Weights of a small multi-label image tagger.
Model: 3.32M parameters, arch wide_resnet, activation relu, depths [2, 4, 2], widths [96, 144, 208].
Training: cautious_adamw at rate 0.0014, 11200 steps, batches of 256.
Data: trained on small charts drawn from random numbers, 56.4 epochs.
Rows from block 3 of a small multi-label image tagger, named by matrix and row number. Rows with one number belong to one channel. Each number is 500 + 25 x the weight over its row's rms, rounded and kept within 0 to 999. All counts start at 0. Numbers have three digits each. After the name is the row's rms in percent of the matrix's.
After each channel's rows are labels from the 100 images, of 14848, where the channel reaches its highest value: "lies over" is the class under the peak; "place" is the part of the image that holds the peak. Only what is clearly more common there than usual is listed. The data: small charts drawn from random numbers.
# convs0: first 3x3 conv (model.blocks.3.convs.0.weight, 144x144x3x3, each kernel summed), inputs 48-95
# convs1: second 3x3 conv (model.blocks.3.convs.1.weight, 144x144x3x3, transposed, each kernel summed), outputs 48-95

convs0.11 053:493485475462471504503524460508498476515496491490521496524491515581505507476498487415453476515493504498495482464501522499496518495491476486505528
convs1.11 054:480479484496506543523483514509514487507460483509532478465498489464508521527506525466558490496483480525506476511513523502495493497513523498445428
lies over: legend
place: top right

convs0.93 141:517522497501529543503521501529517527513455494513519521480505506536508542542532545531523460537499491513505505489521496526526473515523485521522520
convs1.93 135:567471520543491521528477528468483526482473466515585469475540488503476534511504499487542520503477520526532535536485469513536506510489494545532502
lies over: data marks
place: centre; top right

convs0.52 078:508508472453490528476481467529517520545492503511516480494513500466499481456482505461502468507531482496511500488495474477510503506493525478479515
convs1.52 081:487515487517504490521462522517486482478510519496548466509499501560501486484509545508524486525462461507478497471459531511478477497529505496460494
lies over: data marks
place: centre

convs0.10 094:497523505442489487480514501525480524513485536496534507480522519523510478461499490489487511505531528473490497480547510501496465479508528496490543
convs1.10 109:485518495482503487465504493587577501503504565494432490488503499494512514487516525486511507506498487488485515437515514526492500534512493479462509
lies over: data marks
place: centre

convs0.128 094:553495491501538500524495483483481518486502473513504561495491500534501512558512545588504498522515508509500488502501500498538480512499510512514516
convs1.128 096:549492512540467488510503528461491527511473493476520498471518490464493502511479487467501513458518517525516539497502481501515505479465530515500468
lies over: data marks
place: centre

convs0.114 143:533520519534527512530577500501508487480480497494488540484494534516498527553527546576513502509505550533499507489485496521516478557536505512516506
convs1.114 142:557450532491471528569519541480498556488489477526541476485529492493488547520496509481524486512526529553527516500504467489525502521474497522528473
lies over: data marks
place: middle right; top right

convs0.36 101:452487488504497540454501497513509503527491476503536474514532509527504493455485528508508507522487493467511540525496514504475516507493474489471522
convs1.36 116:485541510499529496495513501507481470467471480491535552503474527558503468497512540547484464579500479505493502475488549503475489519557510445486522
lies over: data marks
place: centre

convs0.88 077:500519503445519539502455519477477498497451453527491493523514492542484520497522510493524490525509453515490518510465515512513467466517492533532516
convs1.88 092:524494490536487496494513505476489531498514469516522453535541469501471503527508461494535518481515531518547527549492449524531554512479446548524507
lies over: legend
place: top right

convs0.123 066:459513503557493495493517522513512532525514497481523505482521474498472535507518497492523507500524522520493537506452538531490518509505478530511513
convs1.123 085:532505514523470528524504540463483546499507481525542442495529468524476514493485479473530527501547525538536530546495473500517508505451466555517533
lies over: legend
place: top right

convs0.121 080:408513483516499512499494487534526548561520490482483486532492492461465476455484502494499510478515487479501510513460526477482545473485502490505505
convs1.121 075:505504464479498493514496507519498505507521477503524485531552483573513497511524492500517475508519530502519507555486487545507522481504489551503504
lies over: legend
place: top right

convs0.125 079:469493542457502511490568472532518471508484539511546503472503506542477500483495488532505482521497505482500504499505533469501497470504513506496524
convs1.125 082:486522483488489495495520497483476530496479513489475502462489480563503483496491501484515511511478498500484521475501519527518499506520500498527531
lies over: data marks
place: centre

convs0.49 096:542514519546509496520496522516514485524507492500508525494491503517514512524507517572493499487527534511511505482533551505549492513513507513517520
convs1.49 094:586457509514476515536466527445481543475478459511553450495504500504482517492492511469511517516529537558525529495497489452511501519478479512544487
lies over: data marks
place: centre

convs0.76 059:479513482512501492460527470476517551522522487494521479531494493470496478442502474499495527514505503483491508522516502491465495486503518484472465
convs1.76 064:513501489523498514451498524518507515494477504514514526499484482520510514475491547513489479533541497477494468459524524522494505498484506490484534
lies over: legend
place: top right

convs0.31 052:541466516497495498529491485499523518543515471500525508515480535491494483525468501485491533497506502509521513497543556499482582495508463500496549
convs1.31 043:493463499455517532513518508475512504481470474531491503505490535509519527490519463471514475492513480534502466483515521511476479519510516465500525
lies over: legend
place: top right

convs0.27 068:510530512464524525526487496449469504525494476512545541507503528555513493500510488506499503532510503513485481531526463506508472501520508491517517
convs1.27 049:512490466533475485511466492494497492510493529504499447480506496448492515495485532459515513494503466496488512476480508505481521474488513461461477
lies over: data marks
place: centre

convs0.136 127:508476514486494490475496523525512506528504506501524478467495527511492496509488476505500492503541517500494508502515513484496493506511472491483496
convs1.136 123:498489512494498505495480539537499533517481512492523490493506480493484506493488491484531497464505499513503542481512521471472486520474516467495504
lies over: data marks
place: centre

convs0.77 113:470566499516507517502503518495516525525561465511551512542513476536495505486508516466512529503492485499494520533484468495492542480503499501515542
convs1.77 105:457490472461509484469486490567513498548490460498504531506497488516517480504534511500488476525499454494477495489521524547471501488532495472455545
lies over: legend
place: top right

convs0.41 056:493520529451471491480479519510539535581494461501529500491502502465503469486503503458500530481510488495474516477538470489499492498499480507470515
convs1.41 041:488496488448497482492481517507515534519512483497445516503487472534489514513516491523518523499489461526509496475480538516482515493512516495473460
lies over: data marks
place: centre

convs0.69 072:538487511525493480493512476505483485527541497481492500526500508485483455508476472496452506474464495492501497481551509468505531494470476459474445
convs1.69 071:502486499493488534526488521488519530500464470510532494495523497482475498507500492456525523463468503544515499519486509511487465477480516518498480
lies over: legend
place: top right

convs0.59 060:516498496521511499527435488492506485520517440486516511533485488484496518560520509497516501490504498546523519478491473493525484534485494477491462
convs1.59 064:531487516542476519530506564450472553503502462533547465479526499485475520537494479457533512499504498571543497523498479480511507490479465519537488
lies over: legend
place: top right

convs0.66 068:512498484473488528457493483477469582530462477519561504543509525518512501486490542497507505504525514489508503489528509506524480527506480496488509
convs1.66 066:475479499498526491492484532501515498487483500504467483514467519506495495482495513504477498547453473512493508491485516507453492506528524416509507
lies over: data marks
place: centre

convs0.44 061:459492480526512507513511532537548514509474538502500498484508533514486487502510479456481493475472508511483472486506489511506450517470492496502506
convs1.44 112:556505513540494507523481536470486545498507463516569446507540482515463517538496482477550524481503543531553543554503466496545524491469461533526484
lies over: data marks
place: middle left

convs0.108 078:572515528456488514476487488504511528568467465518487504498484502505492502523510486463501476500521484511499493494518486525512478499514483519481532
convs1.108 059:487530503450506492486458506520530544528522505493455455494502475490471495492489481496527497482520515502495500478508508490496513525506494487478550
lies over: data marks
place: centre

convs0.53 125:546509505534526536527516506480467509494482469517504527502504504522500537559522546543514483526525514526517514484490473507543445516522506521523489
convs1.53 101:536472507529480516538503526479492528490454487528589480478546498487482543514512496472523484510480521550532520516486489503514491505472526549535489
lies over: data marks
place: middle right

convs0.127 074:450526512479490505490470487481498518524490449504468513494471481518479495485517509504490484503514497485479477495469515507539438477524479495487523
convs1.127 101:516458486486477482537487504522502550533520490505420462528518467475481489496508467465516516449523547519529513522488483521521534503461474517520521
lies over: legend
place: top right